A small model that predicts height in the pile at each pixel, trained from scratch.
Model: encoder norm layernorm, encoder patch size [8, 8], decoder norm groupnorm, decoder activation mish, decoder widths [64, 128, 128, 128].
Training: soap at rate 0.0018, 8800 steps, batches of 128.
Data: trained on dead-leaves pictures: piles of overlapping shapes, 145000 training examples, 7.8 epochs.
Rows from block 5 of the encoder of a small model that predicts height in the pile at each pixel, named by matrix and row number. Rows with one number belong to one neuron. Each number is 50 + 10 x the weight over its row's rms, rounded and kept within 0 to 99. All counts start at 0.
After each neuron's rows are labels from the 100 images, of 14976, where the neuron reaches its highest value: "top examples" is what is common among them. Only what is clearly more common there than usual is listed. The data: dead-leaves pictures: piles of overlapping shapes. In brackets: how many of the 100, against the usual share in percent.
# fc1: MLP up (encoder.blocks.5.mlp.fc1.weight, 640x160), inputs 0-79
# fc2: MLP down (encoder.blocks.5.mlp.fc2.weight, 160x640, transposed), outputs 0-79

fc1.344:59 56 58 50 51 55 47 51 95 47 47 52 50 57 82 43 48 49 45 50 51 64 09 49 44 50 35 50 55 48 47 50 52 81 47 51 44 61 51 45 47 42 48 51 42 44 49 43 58 45 55 51 60 63 84 49 50 49 52 43 48 52 49 42 48 55 50 42 67 49 57 36 56 51 58 49 49 49 51 56
fc2.344:57 45 62 51 59 50 28 59 50 56 47 46 50 29 47 51 40 50 46 63 49 53 51 52 52 49 55 39 55 42 47 46 50 41 34 50 37 59 62 38 53 48 43 50 51 40 65 49 59 33 58 52 49 55 50 51 52 48 41 52 39 50 48 51 44 49 57 48 50 52 52 00 43 51 51 71 49 55 61 79
top examples: shaded (89 vs 50.3); warm (32 vs 14.2)

fc1.154:49 48 50 51 69 57 58 81 51 50 52 49 47 49 57 41 46 52 53 53 42 50 48 49 49 63 49 76 48 53 48 45 42 50 79 64 32 35 35 52 46 50 46 48 52 49 50 48 57 41 65 43 54 55 48 66 54 51 51 52 54 49 48 45 50 60 48 21 46 51 49 69 99 52 56 60 54 49 54 49
fc2.154:53 47 72 27 55 47 57 39 52 46 43 54 33 56 48 45 39 41 31 46 45 55 47 46 57 44 46 56 25 46 56 52 54 55 54 43 51 47 49 40 49 41 48 47 35 41 51 56 65 45 58 48 32 47 50 49 42 35 47 52 45 42 48 54 47 39 54 51 66 59 58 67 29 74 46 43 37 43 42 28
top examples: large pieces (60 vs 33.4); grey (53 vs 14.4)

fc1.397:58 53 50 48 51 49 51 52 50 49 52 25 43 49 49 70 41 43 50 56 52 52 29 68 50 52 48 75 49 64 50 39 45 54 49 54 49 47 49 38 49 37 54 67 50 50 51 49 52 49 51 51 48 44 51 51 50 92 48 49 48 47 62 45 34 56 37 45 31 54 48 48 51 48 74 44 52 53 57 66
fc2.397:69 48 48 62 61 45 46 62 48 60 58 52 37 51 38 50 50 51 53 77 48 45 53 49 51 52 64 48 53 50 64 52 63 50 49 41 45 51 47 54 46 45 52 56 40 48 50 47 50 38 52 57 55 46 17 51 51 42 46 21 52 46 51 53 45 50 48 48 56 50 60 73 49 58 49 50 51 56 61 50
top examples: vivid (54 vs 14.3); warm (36 vs 14.2)

fc1.629:82 51 51 47 50 49 40 55 58 51 48 57 49 50 54 15 52 53 48 52 49 43 39 51 51 42 52 48 50 45 69 72 46 62 51 49 51 42 50 49 51 48 47 64 50 48 51 57 49 49 50 52 58 50 47 47 49 53 51 50 49 49 48 91 63 49 52 50 62 50 51 52 99 49 50 50 53 65 52 44
fc2.629:69 37 51 49 47 46 44 55 53 48 52 51 50 53 34 55 56 73 49 46 53 51 55 67 50 40 56 69 52 53 68 48 47 50 49 42 51 68 53 53 52 45 76 52 43 48 62 44 50 54 50 50 65 39 42 81 46 51 51 50 49 48 50 51 53 50 47 46 30 50 67 55 50 51 51 49 52 33 53 20
top examples: textured (68 vs 40); large pieces (60 vs 33.4)

fc1.53:45 49 48 44 47 49 30 50 49 50 99 50 48 51 51 51 50 46 47 49 77 54 52 39 50 54 22 50 54 50 47 34 52 59 49 48 52 51 51 45 43 56 50 60 49 47 47 57 57 52 77 49 49 49 51 50 48 52 51 47 59 49 49 50 57 48 50 53 97 51 44 51 59 49 51 50 48 49 48 52
fc2.53:48 57 60 69 50 50 48 56 48 49 51 52 50 53 51 50 50 66 60 51 59 32 58 49 53 82 80 48 51 51 54 48 55 44 50 56 52 01 48 43 55 46 48 76 38 43 58 44 50 51 89 22 38 44 47 38 50 46 50 56 47 47 50 51 53 46 51 53 49 60 37 50 39 52 48 46 50 49 49 47
top examples: small pieces (66 vs 33.2); grey (57 vs 14.4)

fc1.11:48 50 39 50 51 52 61 56 34 67 45 01 50 50 88 46 52 49 50 76 57 45 17 68 44 64 45 52 55 51 59 47 53 66 56 34 44 47 49 57 96 50 43 49 51 58 48 51 45 67 48 52 54 51 54 44 85 51 58 48 50 45 42 61 56 52 50 50 53 44 57 49 49 51 51 54 61 51 44 52
fc2.11:43 40 47 50 44 13 60 52 49 46 59 45 51 52 34 49 50 47 51 51 50 43 38 51 45 49 50 54 52 35 48 52 44 63 52 52 69 29 74 42 53 51 48 41 44 17 51 47 62 49 46 50 54 70 44 39 55 49 50 79 54 57 47 54 48 63 67 51 54 48 31 09 60 50 52 48 48 49 47 19
top examples: pastel (36 vs 14.5); grey (34 vs 14.4)

fc1.271:43 51 21 49 48 55 60 48 49 25 50 47 51 47 53 51 48 46 46 48 47 52 37 53 48 52 48 43 15 57 43 35 49 58 51 51 47 54 45 47 47 45 42 41 45 49 32 68 48 44 42 62 48 50 47 62 54 50 46 47 49 55 56 67 45 60 53 45 49 49 41 56 31 00 47 55 43 49 56 42
fc2.271:43 44 58 62 47 49 59 62 48 56 51 48 53 69 50 52 50 40 65 51 51 57 48 44 46 53 52 53 67 48 67 57 49 59 51 55 60 65 53 70 40 89 51 53 49 56 49 45 49 59 52 54 60 57 70 45 67 64 40 51 60 57 47 51 55 58 43 60 46 37 56 45 52 62 56 41 58 49 56 72
top examples: dark (40 vs 13.7); vivid (35 vs 14.3)

fc1.495:55 43 38 54 57 44 58 52 46 43 46 49 52 50 62 49 51 48 54 50 46 47 37 48 45 45 49 58 51 64 50 52 45 52 88 51 49 51 46 59 52 50 56 39 52 48 42 49 48 49 51 62 51 56 55 51 51 56 55 50 50 53 49 76 49 50 58 42 55 57 53 52 64 51 83 87 35 46 60 79
fc2.495:47 57 49 51 37 61 50 43 50 51 46 56 44 53 48 55 34 53 50 43 61 79 39 47 59 57 49 36 48 49 43 42 52 43 17 79 44 47 62 60 55 59 57 58 52 51 44 60 53 52 56 48 46 44 41 50 55 65 43 76 60 75 49 31 47 52 49 55 12 26 38 54 49 50 66 52 47 32 49 46
top examples: textured (65 vs 40); large pieces (64 vs 33.4); vivid (56 vs 14.3)

fc1.10:54 59 54 53 45 50 49 50 52 50 58 35 50 47 54 41 46 53 50 64 37 36 39 57 45 68 46 47 48 38 59 43 45 55 58 51 41 50 42 41 81 46 55 36 48 48 50 54 58 43 37 46 54 47 54 61 39 40 49 49 51 51 47 50 50 60 54 54 50 43 48 46 59 62 44 60 56 32 83 53
fc2.10:70 44 57 24 55 49 52 44 45 54 44 45 27 49 41 46 40 35 44 36 48 57 43 60 42 45 43 54 57 40 40 46 51 45 54 24 60 53 59 36 07 54 63 24 34 50 53 52 44 44 77 51 39 39 51 62 46 49 48 52 50 52 52 63 39 57 37 45 52 39 53 53 50 55 61 58 47 55 29 40
top examples: cool (54 vs 14.4); vivid (33 vs 14.3)

fc1.309:56 46 53 45 59 56 61 52 69 48 52 53 48 61 62 50 45 53 48 47 50 56 48 48 49 54 45 62 53 47 48 49 52 53 51 49 53 32 57 60 54 52 50 45 46 51 51 54 51 46 50 54 41 55 38 65 49 42 49 46 45 37 48 59 34 42 51 48 41 46 57 51 45 66 41 44 51 48 53 49
fc2.309:37 48 54 60 51 51 44 51 52 67 46 49 52 49 40 48 48 48 52 42 36 48 49 48 56 52 46 52 62 42 54 56 52 41 26 56 51 40 50 24 51 53 47 43 30 38 52 54 56 62 59 50 51 48 61 32 42 37 50 50 51 57 48 67 48 70 51 49 53 53 58 56 57 47 89 53 48 50 60 46
top examples: textured (65 vs 40); grey (62 vs 14.4)

fc1.59:49 52 82 47 55 44 53 61 51 48 49 51 46 46 51 59 18 50 45 51 52 47 00 50 52 48 50 61 55 51 44 60 62 49 48 60 49 46 50 50 35 53 40 52 45 45 49 52 50 50 63 48 50 41 48 69 54 35 49 49 50 40 58 60 57 50 44 60 53 46 38 44 51 70 49 43 40 51 55 52
fc2.59:51 51 39 51 53 56 51 51 50 52 48 55 52 59 53 52 99 79 71 62 43 49 67 41 48 52 54 49 61 33 48 49 53 51 35 39 56 52 47 48 52 55 38 32 45 54 53 51 57 49 52 46 51 51 47 43 13 52 52 53 52 50 48 45 42 42 57 46 54 48 50 49 42 52 51 49 47 50 47 52
top examples: grey (83 vs 14.4)

fc1.566:49 45 42 50 30 52 69 57 46 49 57 00 49 53 47 23 48 48 44 54 49 51 49 56 39 43 50 40 46 47 49 38 50 52 45 55 49 49 55 54 51 51 29 53 41 51 49 45 49 56 33 56 11 53 54 60 47 42 46 51 46 52 50 54 43 50 52 53 57 53 59 44 44 49 53 74 48 26 55 27
fc2.566:48 51 60 47 55 40 55 51 54 49 45 54 64 51 57 55 46 05 74 40 32 46 46 39 37 47 13 60 60 49 43 43 52 53 49 43 48 67 52 49 47 57 59 34 49 43 43 44 53 44 53 53 44 55 52 47 36 56 48 44 52 49 42 51 51 41 54 47 45 47 50 48 56 50 53 48 42 40 40 49
top examples: vivid (96 vs 14.3)

fc1.161:53 47 56 44 50 34 45 58 53 84 50 48 56 46 88 52 46 66 50 49 49 47 47 39 45 51 47 68 71 40 50 50 46 49 48 54 50 51 64 37 54 57 47 63 67 52 46 56 45 50 51 56 37 48 56 50 53 56 75 48 42 53 54 51 48 35 42 40 47 41 60 53 52 55 49 47 58 53 39 26
fc2.161:45 65 68 46 59 58 21 52 57 34 50 60 52 31 30 46 68 42 36 48 57 47 51 42 45 63 59 56 45 51 53 58 62 41 51 63 42 47 49 37 76 42 50 49 41 37 43 52 61 58 50 52 60 60 75 49 42 57 50 42 55 52 57 45 42 36 55 53 60 46 45 40 40 40 48 53 41 43 52 63
top examples: vivid (72 vs 14.3)

fc1.177:55 49 53 52 47 57 52 57 50 47 52 44 49 51 62 43 41 50 52 60 54 00 50 43 50 45 39 52 46 48 61 48 48 48 37 57 42 43 49 51 51 47 67 27 52 48 51 55 50 54 50 53 49 48 44 55 52 50 50 50 50 48 51 59 24 34 41 40 47 53 48 51 51 48 44 64 57 51 46 51
fc2.177:49 50 53 46 72 52 52 47 49 59 49 64 51 47 22 50 49 56 51 25 49 99 42 52 82 52 83 51 49 50 55 60 49 58 55 27 50 38 50 47 48 57 59 53 45 45 50 48 63 33 55 46 46 62 54 54 52 52 56 48 34 55 51 56 39 59 57 53 54 51 52 55 55 52 50 39 50 49 48 51
top examples: pastel (37 vs 14.5)

fc1.72:51 38 50 39 51 53 07 48 43 48 42 50 46 30 68 47 52 52 62 47 42 52 41 54 55 39 50 76 46 35 54 57 40 46 53 52 55 48 50 48 45 51 76 45 38 74 58 48 48 42 53 49 50 50 53 54 49 46 49 46 53 55 52 52 44 46 35 50 55 42 50 69 45 46 51 56 63 45 39 50
fc2.72:72 49 49 49 45 51 50 51 54 35 52 57 61 57 46 44 60 62 08 61 55 47 72 54 47 63 54 48 40 45 54 49 48 53 64 57 56 34 42 50 61 54 53 49 40 37 54 48 34 56 53 45 54 46 60 41 47 67 37 47 35 31 51 46 49 42 45 51 49 45 49 55 53 64 66 58 50 47 49 54
top examples: large pieces (82 vs 33.4); textured (77 vs 40); vivid (45 vs 14.3)

fc1.392:51 52 47 50 43 53 49 60 63 39 42 47 47 49 48 51 49 50 53 51 60 51 51 53 49 57 55 55 50 23 53 50 51 50 46 47 52 23 59 58 52 34 45 50 49 50 48 54 50 41 75 51 50 52 49 49 56 44 51 52 20 51 50 47 58 44 50 46 39 93 73 47 49 50 51 52 50 48 49 44
fc2.392:46 50 42 45 47 50 51 45 45 40 52 50 52 39 53 47 50 54 38 50 49 53 43 56 04 58 33 54 50 45 56 74 47 54 50 12 53 49 68 45 50 46 51 49 49 50 53 47 51 50 38 52 80 58 41 48 58 52 53 49 40 50 47 55 48 47 49 49 52 52 49 47 47 53 50 42 53 48 49 52
top examples: large pieces (68 vs 33.4); vivid (42 vs 14.3)

fc1.352:48 58 78 54 72 50 28 56 46 50 40 16 48 45 51 50 53 19 47 49 43 45 37 48 46 41 49 46 52 47 41 63 33 47 61 41 52 39 46 53 59 55 39 45 45 47 49 55 55 59 55 57 50 44 50 59 47 64 52 99 57 56 33 49 48 54 45 50 69 51 51 87 46 50 50 51 51 43 56 32
fc2.352:51 29 37 31 47 39 63 31 53 46 50 53 50 61 39 46 50 89 57 44 49 49 57 62 60 55 53 55 53 52 55 31 63 54 66 57 48 51 57 53 50 42 56 36 40 52 47 53 40 54 40 40 67 56 50 46 29 49 47 56 55 49 52 61 52 50 50 44 50 51 49 52 48 85 56 52 47 53 56 63
top examples: grey (51 vs 14.4); vivid (42 vs 14.3)

fc1.623:47 51 46 50 49 67 50 51 50 52 57 44 51 55 50 45 56 47 55 51 50 56 50 50 49 49 46 44 55 52 40 51 47 55 49 46 86 43 49 47 51 48 49 49 48 45 56 63 55 50 51 49 46 48 66 56 61 58 52 29 54 51 57 51 51 57 52 48 53 51 89 50 54 55 47 74 47 51 61 49
fc2.623:79 49 48 55 52 49 54 60 47 52 40 45 51 28 54 57 48 72 37 30 52 60 35 36 88 50 55 59 56 47 49 65 56 41 35 58 43 70 52 51 74 46 53 51 23 36 40 49 60 50 59 47 50 53 56 48 40 30 44 53 48 58 48 51 34 26 44 55 42 44 51 51 47 43 48 41 53 47 46 51
top examples: textured (65 vs 40); vivid (53 vs 14.3)

fc1.362:59 50 49 88 40 49 46 53 55 45 53 43 23 33 51 40 45 55 47 46 37 63 46 56 49 57 53 65 43 62 51 60 47 52 51 48 52 46 37 50 54 49 39 47 55 51 44 46 49 53 51 71 85 45 46 49 55 52 45 50 53 62 52 42 67 47 51 45 49 42 37 60 52 26 70 47 53 57 48 51
fc2.362:53 44 61 40 54 50 73 46 49 46 47 57 59 52 44 64 46 76 47 51 43 48 48 40 63 63 46 48 49 68 53 52 63 65 35 52 50 36 49 50 30 53 56 47 48 51 52 55 49 65 57 40 60 46 52 53 50 43 58 55 35 47 49 78 47 36 31 58 45 52 49 47 51 50 49 49 56 52 61 54
top examples: shaded (85 vs 50.3)

fc1.506:32 48 46 44 50 54 46 46 53 47 49 40 42 50 44 51 49 51 47 42 48 56 58 52 45 50 53 54 72 41 39 49 44 51 53 56 50 54 48 52 50 51 52 50 48 49 47 50 47 59 48 47 59 43 40 57 62 55 49 53 50 48 50 53 54 49 52 54 49 47 44 69 50 54 62 56 49 50 58 62
fc2.506:58 53 47 53 46 51 71 49 50 57 41 47 50 50 56 50 47 46 49 54 51 47 59 53 50 61 51 46 32 49 61 51 56 54 43 50 55 51 52 50 51 53 48 60 51 53 49 70 52 63 52 49 46 47 64 53 48 52 45 48 51 57 57 53 49 52 53 47 52 53 32 49 48 39 49 51 47 45 50 55
top examples: vivid (96 vs 14.3)

fc1.605:47 35 67 52 51 50 49 49 51 52 46 42 44 52 50 48 45 43 60 50 51 48 48 50 49 50 50 50 47 50 48 57 47 49 48 44 41 53 50 50 50 51 52 50 44 51 50 51 51 48 45 47 51 45 48 56 50 48 53 49 48 50 52 14 49 57 51 50 43 48 50 38 50 44 48 47 50 51 51 50
fc2.605:48 51 49 63 49 70 50 54 56 50 48 56 50 50 50 49 49 51 50 87 54 50 58 51 49 48 40 50 49 56 49 65 51 50 56 49 49 51 47 59 51 51 53 49 35 49 47 50 49 51 49 50 75 54 51 48 51 56 57 47 56 47 48 46 49 51 51 47 46 48 50 50 52 38 69 50 50 50 51 51
top examples: grey (100 vs 14.4)

fc1.180:65 58 51 53 37 30 50 40 50 48 58 42 58 47 70 36 33 58 31 59 53 49 59 51 29 53 34 47 45 57 43 46 42 38 60 56 55 42 44 52 46 49 46 53 38 44 53 69 54 60 40 51 53 51 70 44 50 64 61 62 56 49 60 51 53 58 43 49 60 28 89 47 60 44 50 82 44 55 47 37
fc2.180:38 44 52 46 49 50 65 54 48 31 48 47 66 47 67 43 78 40 67 44 42 32 45 48 54 46 54 35 52 52 40 47 49 54 44 42 50 45 43 51 50 42 48 47 48 40 33 38 47 59 53 37 37 41 61 51 35 40 48 51 56 39 55 38 58 47 58 56 56 49 52 60 53 48 48 42 57 46 78 35
top examples: vivid (91 vs 14.3)

fc1.431:43 50 79 48 51 27 50 48 52 45 52 51 53 51 71 48 43 50 45 53 48 45 49 49 42 47 50 59 65 55 99 52 55 64 50 57 49 53 54 55 51 48 56 49 53 52 45 49 47 47 50 49 51 46 48 44 41 47 54 45 36 51 46 51 46 50 46 49 55 47 63 66 55 52 63 45 49 49 46 45
fc2.431:45 51 33 51 57 49 43 53 48 52 64 50 49 52 43 48 44 51 53 43 51 58 59 62 50 48 51 55 46 51 40 50 49 43 60 57 57 49 49 41 55 51 48 55 53 51 53 46 49 35 54 48 61 49 42 49 70 56 48 50 62 44 47 54 45 50 49 49 48 52 55 97 45 50 40 57 69 51 51 47
top examples: shaded (79 vs 50.3); vivid (66 vs 14.3)

fc1.532:51 49 52 42 49 92 56 50 50 51 51 45 47 47 50 54 50 51 51 48 41 54 20 37 49 52 43 49 48 48 40 51 50 44 50 56 48 31 34 53 49 34 34 67 52 44 51 49 46 54 52 54 49 64 50 54 72 49 49 47 96 64 51 67 59 42 50 49 49 53 51 54 53 45 44 53 43 51 46 43
fc2.532:44 52 50 51 50 50 48 49 50 54 44 49 36 64 55 53 45 55 49 51 64 51 60 60 46 40 50 50 49 51 55 47 68 52 49 50 50 48 62 47 52 48 50 49 46 51 46 51 50 43 54 59 40 50 51 58 52 51 72 50 47 49 51 56 51 45 49 48 47 43 46 50 50 42 50 49 49 44 99 53
top examples: cool (66 vs 14.4)

fc1.544:48 60 52 54 51 47 44 83 57 47 44 44 41 48 55 49 49 44 45 48 56 47 58 21 51 43 45 49 40 40 58 53 58 64 53 45 49 53 52 50 55 50 56 49 39 51 47 45 52 42 45 44 43 51 75 39 67 54 50 63 45 41 55 55 48 59 47 53 52 52 51 53 41 58 50 54 52 42 46 50
fc2.544:57 48 48 61 46 55 43 47 40 52 54 51 53 47 58 57 53 55 60 52 52 45 24 87 52 49 48 33 59 40 47 49 60 09 55 59 37 53 56 53 49 56 57 53 56 44 55 58 33 45 53 55 64 60 41 63 39 41 50 43 36 49 36 51 64 37 79 33 46 44 55 45 49 47 56 50 41 56 58 56
top examples: textured (66 vs 40); vivid (43 vs 14.3)

fc1.522:51 50 44 37 48 43 51 48 46 49 41 54 51 52 57 53 46 47 54 50 47 53 00 57 43 46 45 54 55 42 44 48 47 52 51 48 51 53 53 52 51 46 86 67 42 51 61 51 49 49 40 46 87 47 50 55 53 49 47 47 35 52 51 40 52 47 54 51 54 55 53 46 46 42 50 51 68 47 47 45
fc2.522:51 65 51 73 75 55 38 50 50 48 52 25 51 50 52 47 55 55 38 67 72 53 68 56 48 46 83 49 46 53 44 54 53 51 45 43 52 51 49 51 56 37 48 58 49 54 46 39 50 39 47 52 34 51 64 47 70 52 58 50 50 51 49 36 44 49 40 40 51 45 62 48 51 49 67 50 47 49 56 57
top examples: shaded (83 vs 50.3)

fc1.232:48 44 48 50 60 49 64 54 49 45 48 51 48 45 52 53 53 47 51 57 57 50 44 51 55 51 46 58 41 50 57 69 38 45 68 49 51 35 44 49 46 61 40 38 49 32 50 43 51 54 43 58 51 48 48 51 56 53 53 52 49 36 50 58 48 60 50 49 51 38 51 66 38 42 54 50 50 47 65 52
fc2.232:44 53 37 55 50 54 37 43 58 49 44 39 46 47 25 52 46 49 52 47 39 20 58 43 39 43 52 48 51 49 62 48 71 40 49 33 51 15 52 57 40 64 53 54 38 50 45 54 55 52 66 49 50 58 44 56 51 44 38 54 56 66 55 64 64 50 40 25 50 52 28 47 74 51 64 49 47 49 48 44
top examples: shaded (77 vs 50.3); vivid (60 vs 14.3)

fc1.582:54 48 53 43 50 57 48 45 47 25 60 44 49 46 51 69 47 49 53 50 47 51 45 47 46 50 54 50 49 54 45 48 52 55 79 54 53 46 39 49 50 45 41 40 24 43 59 53 42 57 85 57 54 45 54 58 45 44 31 42 51 37 53 64 57 51 65 51 15 13 39 55 60 44 51 31 50 53 44 39
fc2.582:53 44 55 52 56 42 42 50 46 55 52 34 50 54 61 31 21 54 38 38 55 38 54 54 46 52 52 53 50 39 46 48 43 53 50 40 45 57 55 54 50 60 54 49 47 58 48 59 49 49 47 50 38 47 60 36 93 36 69 53 53 54 60 53 56 41 51 49 68 65 57 54 59 47 60 76 52 27 59 43
top examples: large pieces (76 vs 33.4); grey (42 vs 14.4)